{
  "dataset": "songs of 200 made-up bird species, synthesised, often over outdoor noise",
  "time_shift_ms": 50,
  "output_stride": 2,
  "arch": "crnn",
  "norm": "batchnorm",
  "activation": "gelu",
  "kernel_size": 3,
  "widths": [192, 288, 432],
  "rnn": "gru",
  "rnn_layers": 6,
  "muon_scale": "match_rms_adamw",
  "lr": 0.0049,
  "adamw_lr_other_params": 0.0018,
  "final_lr_fraction": 0.1,
  "adamw_weight_decay_other_params": 0.01
}
Rows from block 3 of a small audio frame classifier, named by matrix and row number. Each number is 50 + 15 x the weight over its row's rms, rounded and kept within 0 to 99. All counts start at 0. After the name is the row's rms in percent of the matrix's.
After each channel's rows are labels from the 100 clips, of 14976, where the channel reaches its highest value: "top examples" is what is common among them. Only what is clearly more common there than usual is listed. The data: songs of 200 made-up bird species, synthesised, often over outdoor noise. In brackets: how many of the 100.
# conv: width-3 conv (model.blocks.3.conv.weight, 432x288x3, each kernel summed), inputs 0-143

conv.263 098:34 60 62 54 26 40 18 47 27 52 50 48 46 65 59 55 17 68 62 61 42 61 25 42 52 50 46 41 50 57 57 48 78 65 55 43 54 65 47 40 54 51 56 63 77 50 60 29 59 52 72 44 70 29 38 52 68 61 74 65 68 43 58 39 54 46 29 73 31 16 55 89 34 42 51 52 55 52 58 53 48 51 13 53 72 66 59 58 48 26 83 48 78 29 51 80 53 38 53 64 53 69 25 40 67 65 35 60 52 36 56 67 60 48 71 71 51 57 61 75 69 42 30 42 38 52 14 36 60 45 42 60 50 45 12 48 76 39 49 54 54 46 59 48
top examples: clipping (54); text has "clipped" (54)

conv.36 106:35 32 43 60 32 27 57 63 39 82 73 55 45 41 51 69 37 55 63 26 73 44 43 42 34 23 52 23 43 42 42 60 33 25 58 76 40 55 18 57 35 25 54 52 48 46 35 42 39 26 14 39 59 41 27 70 41 46 65 23 45 41 28 64 42 46 37 63 60 41 59 62 35 51 55 53 63 68 40 43 55 75 40 53 69 71 75 43 58 48 22 27 35 41 35 57 64 46 32 36 40 45 47 79 34 77 61 24 49 79 16 40 55 42 33 65 34 38 43 49 49 64 37 72 55 61 59 30 39 55 36 47 88 57 37 44 64 42 37 64 32 75 20 70
top examples: click (58); clipping (36); text has "clipped" (36); first syllable: click (34)

conv.2 097:55 55 41 53 38 41 30 36 66 55 60 54 67 66 35 66 59 43 46 37 57 21 66 47 53 69 37 44 52 65 41 44 48 33 36 19 59 49 56 46 67 38 70 49 51 43 49 37 61 60 65 27 51 60 69 65 59 12 65 52 35 59 78 53 72 52 60 54 64 55 45 45 64 73 69 40 74 52 57 55 53 18 60 65 51 30 81 57 71 37 48 53 50 41 68 35 46 53 58 76 39 25 45 64 46 67 47 67 40 48 53 40 81 39 33 58 50 59 43 22 32 16 27 48 50 61 73 41 69 44 46 55 22 66 66 56 50 51 39 69 34 41 57 37
top examples: dip (40); first syllable: downsweep (40); clipping (34); text has "clipped" (34)

conv.109 102:45 40 38 45 67 57 70 36 41 72 58 70 74 55 55 32 58 34 66 38 66 14 50 25 42 45 35 85 59 47 52 47 42 49 44 59 47 92 37 45 59 90 62 65 29 25 56 51 37 59 56 62 27 54 49 59 55 33 77 58 21 70 36 43 50 36 67 49 48 45 49 45 55 71 61 29 30 42 26 57 64 33 22 47 12 54 57 36 68 57 52 27 48 62 36 43 62 52 60 23 50 66 34 44 46 64 45 33 52 41 43 49 42 49 44 34 52 52 53 63 25 49 40 42 63 46 15 28 68 61 59 68 40 27 51 71 27 29 43 38 81 61 39 55
top examples: click (65); fast repeats (49); first syllable: click (40); clipping (37)

conv.204 088:29 65 45 77 44 65 74 46 73 69 45 59 50 51 58 36 46 65 39 64 40 37 60 43 49 54 40 45 73 57 88 34 43 69 64 50 31 55 63 78 61 30 68 32 48 51 65 44 42 56 72 58 63 49 21 36 55 66 56 68 47 68 44 47 49 61 42 62 59 48 45 52 66 82 54 44 41 62 47 43 53 39 21 70 49 54 51 41 43 61 48 06 84 66 50 46 35 37 33 56 57 17 43 33 48 49 59 83 74 45 36 42 43 56 64 47 61 54 45 33 59 51 36 53 68 24 75 36 65 52 57 29 57 44 54 84 58 44 46 51 57 40 47 67
top examples: arch (41); clipping (35); text has "clipped" (35)

conv.120 105:66 56 47 71 17 58 42 49 42 44 54 37 43 46 60 33 30 51 41 27 41 52 35 54 57 64 54 47 23 61 31 07 26 50 48 40 70 48 53 51 40 21 51 73 41 72 60 37 38 51 46 40 47 56 54 64 63 56 59 44 42 21 61 70 45 67 32 80 43 46 52 69 59 38 68 62 60 50 61 45 67 47 78 68 69 55 45 65 42 42 53 46 69 62 45 52 34 60 51 23 79 51 39 45 63 61 37 37 50 35 46 26 15 35 39 68 43 45 41 59 42 48 64 52 54 25 46 55 56 60 53 46 54 43 50 56 25 39 35 49 21 31 71 23
top examples: arch (45); clipping (35); text has "clipped" (35)

conv.355 102:39 54 30 53 51 58 45 51 40 54 52 69 50 46 77 42 37 39 66 33 40 46 53 30 54 33 45 72 47 26 43 62 24 64 42 37 66 38 35 61 73 43 47 45 59 57 78 75 41 48 36 43 44 60 65 25 73 29 61 51 50 30 53 78 41 64 65 48 45 53 28 39 42 90 61 52 60 52 57 63 60 50 40 57 65 52 21 33 32 58 63 13 56 37 30 26 80 47 41 41 51 50 67 13 39 56 41 44 35 42 52 39 40 47 42 75 41 54 51 47 68 68 30 57 36 30 72 35 74 48 42 74 48 62 36 62 49 25 47 44 69 39 51 61
top examples: click (97); fast repeats (67); first syllable: click (54)

conv.159 096:40 51 77 63 52 83 38 59 66 59 52 72 39 28 74 76 56 56 31 37 67 53 52 57 55 30 62 15 47 50 76 69 49 63 28 60 38 49 38 62 32 53 84 46 53 30 35 62 44 55 64 53 43 29 60 57 39 57 67 74 54 35 48 50 41 63 48 73 30 49 55 44 59 62 40 62 73 76 60 50 54 55 52 57 66 83 71 32 58 60 51 29 61 67 46 69 42 48 59 60 75 30 60 34 41 60 57 37 66 39 71 37 34 61 54 34 45 46 37 71 35 59 51 59 44 79 43 44 64 29 61 29 62 56 62 36 42 21 59 40 34 70 58 47
top examples: arch (44); first syllable: upsweep (36); clipping (35); text has "clipped" (35)

conv.340 101:48 60 76 53 50 31 70 76 52 58 30 49 89 28 72 68 48 71 46 57 42 55 26 47 41 42 35 54 45 47 52 28 41 47 49 45 56 62 47 60 46 53 58 08 54 45 77 65 60 68 23 49 19 69 34 55 45 38 56 53 77 45 46 69 43 49 52 42 71 72 48 44 50 48 54 67 54 38 48 62 44 48 37 28 59 82 61 13 40 55 49 87 64 75 55 54 45 45 50 27 37 33 94 46 51 36 20 16 57 49 38 42 50 69 47 40 82 49 42 48 38 80 43 47 83 38 55 50 55 29 43 60 67 40 44 56 57 67 55 20 74 33 47 36
top examples: clipping (46); text has "clipped" (46); warble (41); first syllable: warble (27)

conv.99 096:34 35 29 44 43 41 83 47 58 69 60 66 46 42 61 57 50 47 58 96 40 56 54 74 40 19 54 53 54 59 31 50 19 29 46 40 44 47 56 57 56 44 48 53 52 73 34 46 76 44 59 40 52 54 45 70 54 47 59 76 63 83 56 65 27 50 32 21 33 67 55 59 67 58 63 47 60 38 58 73 53 45 68 57 37 50 47 44 55 33 49 37 54 48 57 29 83 41 55 64 34 30 48 63 44 39 42 69 36 35 57 45 54 64 67 61 63 36 57 32 56 35 42 61 63 37 64 95 76 73 50 51 46 36 67 26 34 42 35 59 42 52 81 61
top examples: warble (37); clipping (33); text has "clipped" (33); first syllable: dip (29)

conv.119 096:49 54 34 38 39 26 46 56 43 41 50 43 61 42 46 50 58 22 74 37 37 53 62 58 43 42 30 15 31 30 41 40 67 41 60 54 33 19 54 40 45 49 69 59 93 56 75 48 65 80 35 54 23 58 57 43 37 39 28 41 38 55 44 38 53 53 45 32 47 51 53 72 42 33 55 19 27 35 56 56 33 65 41 42 41 55 67 45 56 72 36 86 47 42 69 69 49 44 44 41 52 31 33 48 36 42 46 51 51 74 37 58 53 78 34 28 53 40 57 39 47 50 32 44 36 47 59 44 60 21 41 75 51 57 39 72 50 24 36 63 38 58 39 55
top examples: dip (70); first syllable: dip (39); clipping (27); text has "clipped" (27)

conv.309 101:39 52 43 38 41 48 26 43 38 50 02 49 58 70 49 69 31 35 36 57 63 79 00 64 44 41 45 40 58 72 24 27 63 39 37 41 42 56 38 56 42 38 49 40 78 34 69 43 66 72 38 32 35 32 48 62 56 32 62 39 24 54 44 36 53 42 58 62 71 65 52 25 40 44 46 44 53 42 54 47 63 65 42 38 67 40 51 42 48 59 57 33 62 59 46 36 59 43 40 76 40 62 46 65 39 31 68 57 51 40 60 65 67 62 56 58 37 54 51 59 53 55 55 51 37 63 23 32 53 51 30 62 41 32 57 36 39 75 40 80 39 47 48 53
top examples: high song (52); arch (43); clipping (39); text has "clipped" (39)

conv.31 107:62 28 43 57 42 54 49 53 47 57 75 46 58 60 43 52 46 60 45 37 24 57 65 49 56 39 33 43 49 32 42 35 34 32 54 49 45 68 48 51 75 38 60 68 75 47 37 66 83 45 42 33 25 58 56 53 45 39 39 26 41 57 81 46 39 58 32 46 41 42 59 45 57 42 73 37 34 46 50 42 47 20 62 57 29 59 72 60 42 55 49 64 36 60 45 46 85 39 72 29 38 37 29 24 72 55 27 42 63 58 60 58 39 38 57 67 57 29 49 53 59 38 42 68 77 63 33 35 41 56 23 35 59 48 59 25 48 32 24 25 63 90 34 19
top examples: downsweep (59); first syllable: downsweep (41); clipping (39); text has "clipped" (39)

conv.425 107:60 41 64 50 48 64 49 95 55 56 40 41 54 41 38 37 47 59 35 67 52 54 54 66 76 17 60 57 44 24 31 69 76 37 48 39 43 71 57 82 38 75 62 37 59 54 29 29 50 28 48 30 44 43 47 54 49 85 36 46 24 41 46 36 24 70 52 81 49 42 76 58 45 58 57 53 45 44 42 61 28 35 58 61 44 73 21 48 39 75 62 38 65 48 39 75 43 14 48 34 55 19 40 36 50 45 45 52 67 59 28 50 39 12 31 43 48 53 29 40 43 54 54 62 29 56 56 53 63 39 75 31 45 44 26 55 72 41 64 51 39 48 44 66
top examples: upsweep (53); clipping (38); text has "clipped" (38)

conv.368 090:44 70 27 29 35 49 48 52 33 53 51 19 42 60 81 48 72 53 30 29 50 41 50 46 57 77 46 37 43 34 31 47 59 29 55 55 53 41 48 42 37 50 41 60 47 39 46 47 31 61 35 48 46 61 66 50 43 40 47 57 34 53 37 65 58 65 62 42 73 64 33 65 36 86 16 84 58 22 58 69 76 53 51 47 62 50 54 58 84 32 48 61 61 45 64 57 24 49 71 69 46 65 48 44 46 48 61 36 49 51 66 53 64 38 57 58 47 63 47 42 58 40 57 67 74 34 46 46 62 47 56 53 34 62 56 73 29 31 32 53 18 14 58 19
top examples: arch (40); clipping (35); text has "clipped" (35)

conv.261 098:40 27 55 39 48 70 49 51 38 93 22 40 41 39 82 57 42 58 70 30 39 59 58 62 43 23 31 50 38 37 72 44 54 58 66 43 60 62 58 42 25 31 17 54 39 50 42 63 35 21 42 54 53 32 64 47 43 65 52 57 55 64 35 57 23 69 41 45 68 68 57 55 39 49 59 23 52 39 45 42 56 50 44 28 22 71 52 35 54 65 36 34 42 59 58 68 93 83 61 40 44 22 47 32 37 53 46 45 54 52 45 28 36 36 58 61 58 69 28 42 55 53 63 41 37 29 38 72 35 59 58 45 47 64 41 55 50 61 35 56 52 49 38 58
top examples: fast repeats (49); clipping (36); text has "clipped" (36)

conv.13 101:51 50 24 66 72 67 60 68 49 57 78 47 77 48 30 74 54 46 32 59 71 40 43 49 60 46 54 44 29 59 65 45 52 36 69 51 52 43 56 55 50 76 26 72 50 53 51 34 51 68 31 62 33 82 60 69 45 32 22 54 58 36 57 57 43 77 44 53 33 63 64 27 43 54 61 62 40 81 55 74 78 42 54 37 26 56 33 40 41 44 53 34 47 66 56 36 58 41 60 59 46 53 34 26 71 40 30 53 56 47 71 43 43 67 48 60 52 31 39 07 24 44 37 43 28 76 33 72 27 39 55 46 55 59 53 66 29 61 57 77 53 39 29 67
top examples: high song (49); clipping (43); text has "clipped" (43)

conv.315 100:51 44 55 16 35 68 27 92 40 61 56 35 58 45 33 31 22 71 41 39 66 47 40 48 47 41 66 65 55 46 42 62 58 42 66 67 58 35 43 59 55 25 70 54 54 41 49 62 58 28 22 33 47 39 52 69 41 36 62 64 42 60 46 48 65 55 38 32 52 54 65 31 53 69 59 53 70 30 65 31 15 53 65 35 40 74 35 53 32 52 75 53 45 53 59 72 30 77 51 56 45 36 46 51 50 61 55 40 43 64 49 59 61 59 65 43 72 19 87 40 48 61 64 48 38 86 75 66 31 58 37 31 31 49 46 70 69 43 61 55 51 53 52 49
top examples: warble (56); dip (39); first syllable: dip (32); clipping (29)

conv.311 105:70 79 79 43 37 59 47 57 51 41 62 60 24 32 57 52 49 41 49 73 66 36 33 65 66 57 44 79 61 71 48 55 44 41 48 37 51 47 36 65 54 57 69 72 73 28 34 41 47 61 59 40 55 11 55 24 40 35 37 52 32 44 26 32 61 64 55 36 45 69 57 41 40 33 55 64 44 44 52 42 50 48 41 66 28 46 31 37 48 15 80 72 52 41 58 70 16 58 49 63 60 69 58 68 57 25 71 31 45 67 39 55 87 36 42 58 37 45 55 37 66 73 52 37 60 10 60 35 65 49 42 30 31 43 50 83 23 59 44 72 63 56 64 52
top examples: dip (39); clipping (35); text has "clipped" (35)

conv.40 107:49 52 49 79 61 50 33 65 65 47 32 47 59 37 72 41 50 18 33 73 09 75 09 66 81 50 55 20 53 51 62 38 54 55 82 59 16 30 78 61 50 51 45 41 53 52 53 49 48 39 62 47 59 36 43 35 43 34 43 20 46 29 51 94 50 63 68 39 61 32 55 45 49 50 32 53 40 74 31 68 79 68 40 53 39 68 53 39 65 59 41 29 65 52 66 45 32 40 38 47 59 43 40 43 45 41 43 48 42 17 77 56 57 52 58 40 36 67 29 53 53 52 59 57 38 62 33 36 37 43 63 69 49 49 16 35 37 79 65 62 68 45 57 48
top examples: high song (48); arch (42); clipping (30); text has "clipped" (30)

conv.219 109:42 57 45 67 26 33 83 64 44 31 56 38 33 41 49 43 59 36 50 16 62 44 49 45 53 50 41 51 43 24 45 52 52 86 68 43 44 31 48 64 22 32 38 34 68 58 75 67 47 44 83 63 58 62 22 65 37 71 85 56 40 57 19 67 28 21 44 48 62 46 28 42 44 28 54 47 33 62 48 34 53 53 74 32 73 50 33 85 49 43 28 36 40 62 82 57 68 48 51 58 49 42 65 71 40 61 59 53 59 46 20 64 58 59 35 49 51 49 31 76 72 52 50 48 57 63 41 52 70 59 37 56 42 36 32 52 57 30 70 59 36 33 60 39
top examples: buzz (68); first syllable: buzz (47); clipping (32); text has "clipped" (32)

conv.12 111:50 44 47 45 44 42 48 35 58 42 33 50 66 30 42 82 32 54 38 43 57 38 29 54 65 18 43 35 52 53 62 35 58 59 70 37 63 44 37 47 53 43 22 63 31 45 38 62 39 55 57 77 44 43 59 45 56 47 62 24 50 44 79 22 49 38 44 41 57 56 40 48 62 52 53 44 52 71 71 37 32 48 34 48 60 87 55 36 38 30 21 42 38 55 18 55 45 46 21 76 39 78 50 51 78 30 48 42 72 50 43 47 50 46 64 25 44 62 33 56 14 37 65 42 65 66 27 57 33 52 66 49 67 73 32 42 64 31 22 68 50 44 36 57
top examples: click (82); fast repeats (68); first syllable: click (47)

conv.232 087:59 58 62 62 54 33 91 22 38 22 51 22 46 62 51 70 34 15 70 54 46 36 44 31 44 33 24 44 50 47 87 46 69 49 27 47 64 38 43 62 53 58 65 40 72 68 53 26 26 60 49 55 48 53 47 40 37 45 52 41 50 61 59 70 44 77 51 52 73 49 49 37 55 32 23 39 37 29 55 17 58 44 55 50 50 38 47 51 33 63 43 85 58 81 29 53 55 71 45 61 44 33 54 44 09 34 38 51 35 41 42 32 65 65 46 48 55 60 61 52 96 55 52 49 40 48 49 69 38 75 50 33 49 29 61 69 76 50 46 44 64 57 26 33
top examples: arch (50); clipping (36); text has "clipped" (36)

conv.314 104:36 41 36 45 68 19 88 63 67 52 53 41 32 67 54 61 52 51 22 50 48 79 27 51 49 39 36 53 37 45 34 47 35 54 63 24 53 59 38 54 56 55 65 48 65 32 69 65 45 51 55 65 63 51 61 52 46 53 52 18 56 54 31 56 79 59 43 63 45 58 43 71 16 67 34 53 55 67 44 27 48 69 50 51 81 48 45 33 34 45 30 38 53 51 66 50 43 15 51 32 65 64 61 52 25 27 79 32 52 32 74 61 80 44 34 63 54 58 65 30 34 42 32 58 41 40 78 58 62 43 24 66 52 49 57 57 43 43 61 52 40 30 37 46
top examples: clipping (43); dip (43); text has "clipped" (43); first syllable: dip (32)

conv.364 091:40 62 58 48 52 51 33 67 46 37 78 43 24 51 64 50 63 68 37 56 33 44 36 38 53 42 57 61 26 54 68 61 55 42 52 11 51 49 35 63 61 57 62 59 30 82 42 64 92 54 60 52 50 59 54 38 55 69 57 62 44 38 58 35 43 48 51 40 42 48 47 40 69 68 62 35 43 35 58 54 52 10 61 61 69 42 44 59 60 61 50 63 69 54 44 54 57 28 66 51 55 68 73 77 56 60 77 70 34 30 48 63 52 71 23 30 36 41 39 52 21 23 68 40 66 47 59 67 56 60 30 53 18 49 22 44 54 29 36 27 55 19 21 52
top examples: upsweep (47); arch (40); clipping (38); text has "clipped" (38)

conv.1 110:49 29 47 35 65 22 48 44 45 37 61 55 66 30 43 62 25 30 58 29 64 41 55 40 28 25 22 41 40 47 32 54 37 55 56 36 49 56 77 31 68 50 40 71 57 37 52 62 47 49 44 57 56 35 84 58 31 77 33 62 63 52 46 51 42 46 41 43 61 43 50 48 40 32 91 53 34 37 80 45 73 41 55 57 51 66 47 63 45 48 49 51 64 39 29 10 65 60 57 45 55 59 34 54 26 50 41 39 44 31 63 48 36 73 64 25 37 43 61 46 49 41 65 19 41 27 51 32 62 47 70 76 65 32 54 49 46 32 51 28 28 64 31 37
top examples: downsweep (56); clipping (31); text has "clipped" (31)

conv.299 100:45 35 59 54 43 27 68 68 59 40 32 37 64 54 39 50 32 55 40 66 41 63 22 44 47 36 67 72 62 68 32 40 68 76 56 38 25 55 41 65 32 49 62 49 54 56 27 42 31 54 49 44 55 56 16 69 33 60 44 40 58 40 57 30 16 51 35 45 50 62 41 85 53 63 61 43 72 40 29 47 76 45 70 67 72 61 47 61 57 41 45 40 42 54 65 32 42 33 91 43 50 57 86 56 41 39 78 54 56 70 56 51 45 30 51 72 70 59 58 48 56 32 67 46 48 47 60 38 63 53 64 48 44 59 42 35 72 05 48 54 57 43 61 62
top examples: fast repeats (52); clipping (46); text has "clipped" (46)

conv.289 100:53 43 40 61 60 48 49 22 63 29 63 57 50 42 54 53 52 47 70 58 47 56 57 75 70 30 46 41 76 69 48 59 31 48 44 83 43 55 41 34 54 37 66 63 80 46 50 83 33 81 68 56 37 66 40 33 47 33 57 36 22 47 56 49 64 25 51 44 50 48 47 45 53 35 41 56 17 70 55 71 47 56 62 59 52 52 50 34 36 54 76 68 99 48 35 53 56 47 56 45 07 37 56 72 40 68 34 56 71 61 52 93 69 44 56 43 56 58 60 30 38 49 43 48 40 53 43 35 45 45 46 78 37 37 77 60 45 60 54 52 38 52 59 48
top examples: upsweep (49); clipping (39); text has "clipped" (39); first syllable: upsweep (33)

conv.75 103:43 53 53 10 31 51 44 53 23 48 37 51 54 56 30 59 24 40 37 26 74 35 46 66 56 45 47 64 82 81 29 33 74 44 51 50 47 46 74 55 20 37 40 90 53 35 64 64 38 59 72 50 56 46 47 28 35 42 56 73 34 06 74 43 45 66 14 47 41 26 55 43 47 45 30 31 33 53 68 66 60 54 36 48 62 73 38 48 53 58 47 54 48 41 44 55 46 58 61 37 24 70 80 56 32 67 30 37 54 53 61 60 59 40 48 43 33 65 79 41 45 53 34 55 42 27 60 36 32 57 37 54 61 54 62 58 47 55 43 26 58 37 63 48
top examples: arch (61); high song (52); fast repeats (50); first syllable: arch (25)

conv.210 099:36 62 59 71 52 54 40 36 42 45 53 62 38 46 34 67 62 92 13 50 30 25 78 51 48 46 56 49 13 49 67 81 36 55 94 56 48 51 53 34 38 41 45 29 37 50 57 35 53 54 60 55 59 52 44 54 64 58 49 42 62 37 90 47 63 57 49 41 69 53 71 72 59 21 48 56 59 61 51 38 42 32 41 35 35 55 49 57 51 89 47 54 50 78 53 57 25 37 64 26 28 58 41 57 30 46 93 73 56 42 48 44 61 77 47 47 61 60 55 60 60 47 47 31 42 58 50 16 39 29 40 44 45 46 54 51 75 34 59 46 63 53 50 56
top examples: buzz (37); first syllable: buzz (34); clipping (28); text has "clipped" (28)

conv.134 105:56 23 51 70 38 77 48 64 69 43 54 21 87 59 60 48 57 29 22 28 35 45 67 48 63 50 41 56 38 55 51 62 39 31 42 52 38 56 40 46 62 43 62 44 55 54 35 36 69 51 49 80 47 47 75 58 84 89 40 60 61 46 44 40 25 64 63 63 39 59 94 46 60 55 26 81 28 64 33 49 52 60 46 26 51 44 33 16 37 36 44 43 65 50 30 44 36 62 33 71 45 83 36 21 42 41 35 33 48 50 51 40 40 41 57 52 26 55 59 49 58 57 49 50 59 74 47 36 41 25 82 57 55 32 49 56 62 13 51 53 38 85 32 37
top examples: dip (41); clipping (40); text has "clipped" (40)

conv.65 092:47 59 37 44 76 67 35 56 66 29 47 88 47 66 28 62 48 64 73 30 34 43 41 36 44 52 36 32 55 37 51 60 45 39 41 29 45 47 62 61 50 40 47 34 29 43 50 68 60 44 53 36 61 33 19 47 29 45 36 58 56 67 57 51 39 53 66 39 33 29 66 57 71 52 50 42 38 70 54 21 63 46 28 46 44 23 78 65 37 42 30 40 38 80 21 51 47 43 51 70 29 59 59 78 83 81 69 51 72 48 71 69 44 99 37 42 16 58 25 24 67 44 51 38 30 47 30 48 57 43 63 25 55 57 78 62 23 61 56 59 37 54 22 56
top examples: high song (49); first syllable: downsweep (38); clipping (30); text has "clipped" (30)

conv.72 111:71 46 59 27 53 34 45 30 72 24 43 39 42 55 33 44 68 28 36 39 28 64 39 85 47 29 47 71 50 28 22 37 61 51 57 28 46 33 44 56 33 67 54 65 66 46 26 34 65 62 46 11 38 76 41 58 45 55 50 41 52 76 50 41 70 52 21 62 57 44 46 21 62 50 81 51 55 06 65 45 31 37 59 47 52 42 49 60 54 75 34 36 64 54 43 70 43 48 33 37 59 47 50 37 51 35 55 24 57 55 44 53 78 51 61 28 46 52 60 44 42 37 86 41 84 27 46 38 36 31 45 35 43 52 30 67 55 34 19 44 56 45 23 30
top examples: buzz (55); click (50); first syllable: buzz (42); clipping (31)

conv.220 098:62 33 25 52 53 58 85 62 51 67 65 50 57 37 17 27 65 46 48 46 38 53 43 53 68 28 20 30 36 68 47 31 28 33 45 61 37 51 84 52 43 51 51 47 90 53 64 46 51 54 41 28 57 45 54 73 43 31 50 66 55 69 46 77 53 35 12 29 64 65 46 43 41 67 36 52 52 44 56 48 28 24 73 37 47 30 66 43 69 41 44 69 44 47 55 21 61 44 46 28 50 88 82 66 23 33 59 48 35 27 44 44 63 59 39 37 73 60 36 27 61 69 60 64 48 58 52 58 53 50 57 28 48 29 44 63 48 35 52 81 57 68 42 31
top examples: buzz (37); clipping (35); text has "clipped" (35)

conv.375 092:53 46 66 69 74 65 56 40 45 49 66 30 57 30 85 30 51 64 78 58 39 49 77 69 48 34 66 42 54 65 61 35 65 53 48 43 58 56 38 48 48 92 46 24 66 47 40 64 44 28 53 41 59 51 50 24 48 66 45 65 47 27 38 42 53 36 51 45 66 32 91 70 46 44 60 28 53 31 21 84 58 59 59 49 49 44 71 43 70 53 68 55 38 87 69 42 51 43 71 49 54 68 37 38 30 15 55 38 67 57 47 63 64 63 50 42 68 53 51 44 57 37 49 70 77 62 62 55 26 50 35 76 64 67 41 30 60 35 54 55 53 46 60 30
top examples: dip (54); warble (46); first syllable: dip (38); clipping (31)

conv.285 110:53 63 47 52 38 51 50 51 51 58 59 49 36 40 56 48 64 45 33 58 53 71 49 92 46 47 52 33 39 62 58 49 38 85 66 28 30 53 51 40 53 71 57 41 40 34 45 53 64 29 62 08 45 33 86 59 59 51 41 52 57 39 32 40 68 44 28 27 55 63 56 57 44 57 42 63 66 36 49 58 46 43 53 48 58 54 67 39 43 26 72 36 35 63 60 45 68 40 41 35 46 46 41 44 45 59 50 76 31 34 56 41 56 37 37 40 45 45 44 34 39 46 63 41 48 45 47 61 50 48 55 64 54 29 17 54 37 19 43 41 51 34 35 43
top examples: buzz (55); fast repeats (46); clipping (43); text has "clipped" (43)

conv.304 090:30 41 44 61 59 77 36 76 38 64 64 38 41 36 65 43 69 34 60 60 54 41 27 70 49 46 37 44 36 60 90 50 50 28 21 45 48 55 26 43 86 53 43 38 70 55 46 40 51 36 64 42 70 59 36 49 52 50 51 79 58 43 37 55 40 34 67 43 37 61 45 57 57 78 53 27 54 59 40 66 40 57 54 39 34 62 46 47 62 58 65 36 49 53 60 40 71 67 79 60 60 40 51 32 48 64 34 52 48 47 35 41 61 44 56 45 23 51 24 40 55 61 58 74 29 19 34 52 61 75 71 53 42 37 46 55 55 61 44 30 62 99 43 42
top examples: arch (63); first syllable: arch (37); clipping (31); text has "clipped" (31)

conv.141 102:44 49 56 38 26 62 43 47 57 53 67 48 49 27 58 79 36 28 38 42 68 61 50 25 45 63 66 65 63 34 28 67 48 58 35 39 37 41 50 51 63 53 67 35 50 60 53 30 54 29 27 35 80 60 56 71 23 69 71 44 42 78 55 70 47 45 58 73 45 59 57 57 72 58 33 18 58 20 59 64 63 68 52 43 64 63 25 55 55 49 55 53 26 34 26 50 47 67 50 40 67 22 62 36 67 57 53 61 73 60 65 51 27 37 72 33 26 53 68 41 62 50 38 57 61 95 35 26 57 39 37 63 70 54 40 35 55 50 82 55 51 45 48 40
top examples: click (63); clipping (47); text has "clipped" (47); first syllable: click (32)

conv.347 100:47 61 32 51 51 66 50 24 69 53 31 47 32 59 63 37 52 57 72 48 72 47 56 42 76 43 63 45 42 38 27 65 24 41 35 33 59 38 57 60 48 38 36 39 63 47 45 47 53 57 48 45 56 42 39 72 42 40 56 59 50 43 33 69 45 64 59 60 62 54 69 63 60 41 75 71 65 38 56 31 31 31 63 31 20 42 56 66 48 80 55 58 60 22 55 23 68 62 43 50 56 54 64 17 40 47 88 58 58 43 53 37 58 82 44 64 25 40 39 53 59 67 32 43 56 59 48 60 58 14 49 47 52 42 42 77 41 37 33 51 28 38 56 38
top examples: upsweep (48); dip (40); clipping (39); text has "clipped" (39)

conv.145 109:55 49 58 83 63 89 32 56 55 63 43 36 49 64 46 61 60 30 52 62 68 52 45 51 38 44 29 41 50 19 81 61 48 42 59 62 45 66 55 66 50 45 63 57 56 50 48 39 34 69 27 61 35 44 58 75 30 37 51 56 53 68 63 37 72 49 40 29 47 39 69 21 35 34 63 56 42 69 48 64 74 54 54 57 50 50 49 31 95 51 26 41 32 62 48 37 50 92 28 43 47 16 26 39 48 50 39 44 61 67 49 37 39 84 27 44 23 25 59 58 33 71 45 50 53 66 63 52 50 64 44 45 38 34 29 56 55 55 44 56 39 60 57 85
top examples: clipping (31); text has "clipped" (31)

conv.67 100:53 84 54 58 59 47 44 69 57 57 38 41 49 55 36 74 44 42 33 45 33 46 48 43 65 65 51 39 54 54 34 65 52 45 25 58 32 56 34 60 41 46 52 41 44 47 67 70 43 66 66 28 61 36 46 41 46 36 41 58 31 32 13 44 32 45 65 33 83 82 24 64 63 52 57 39 31 36 38 77 45 54 85 43 43 63 36 70 60 27 45 47 66 57 65 55 31 28 25 49 46 44 46 25 55 32 63 74 44 63 74 53 55 47 36 67 41 55 44 35 35 29 50 95 77 66 74 64 40 60 34 52 68 59 30 58 64 43 37 66 39 61 61 46
top examples: buzz (89); first syllable: buzz (69)

conv.333 101:58 27 48 62 63 53 30 38 69 31 41 72 84 45 39 60 44 79 49 55 27 55 68 75 33 39 84 67 67 41 19 67 46 48 57 38 64 57 74 44 59 73 30 30 72 33 48 53 54 43 58 51 72 45 69 57 31 55 50 79 47 60 49 57 62 36 46 26 68 60 69 42 72 32 60 52 52 38 32 41 30 31 45 47 32 13 74 40 47 41 77 57 51 75 47 43 52 33 24 43 65 72 47 16 46 60 66 49 29 38 49 74 54 44 50 56 58 61 22 38 46 33 42 20 36 41 71 79 17 35 18 11 69 55 51 55 51 43 43 44 45 43 47 68
top examples: clipping (41); text has "clipped" (41)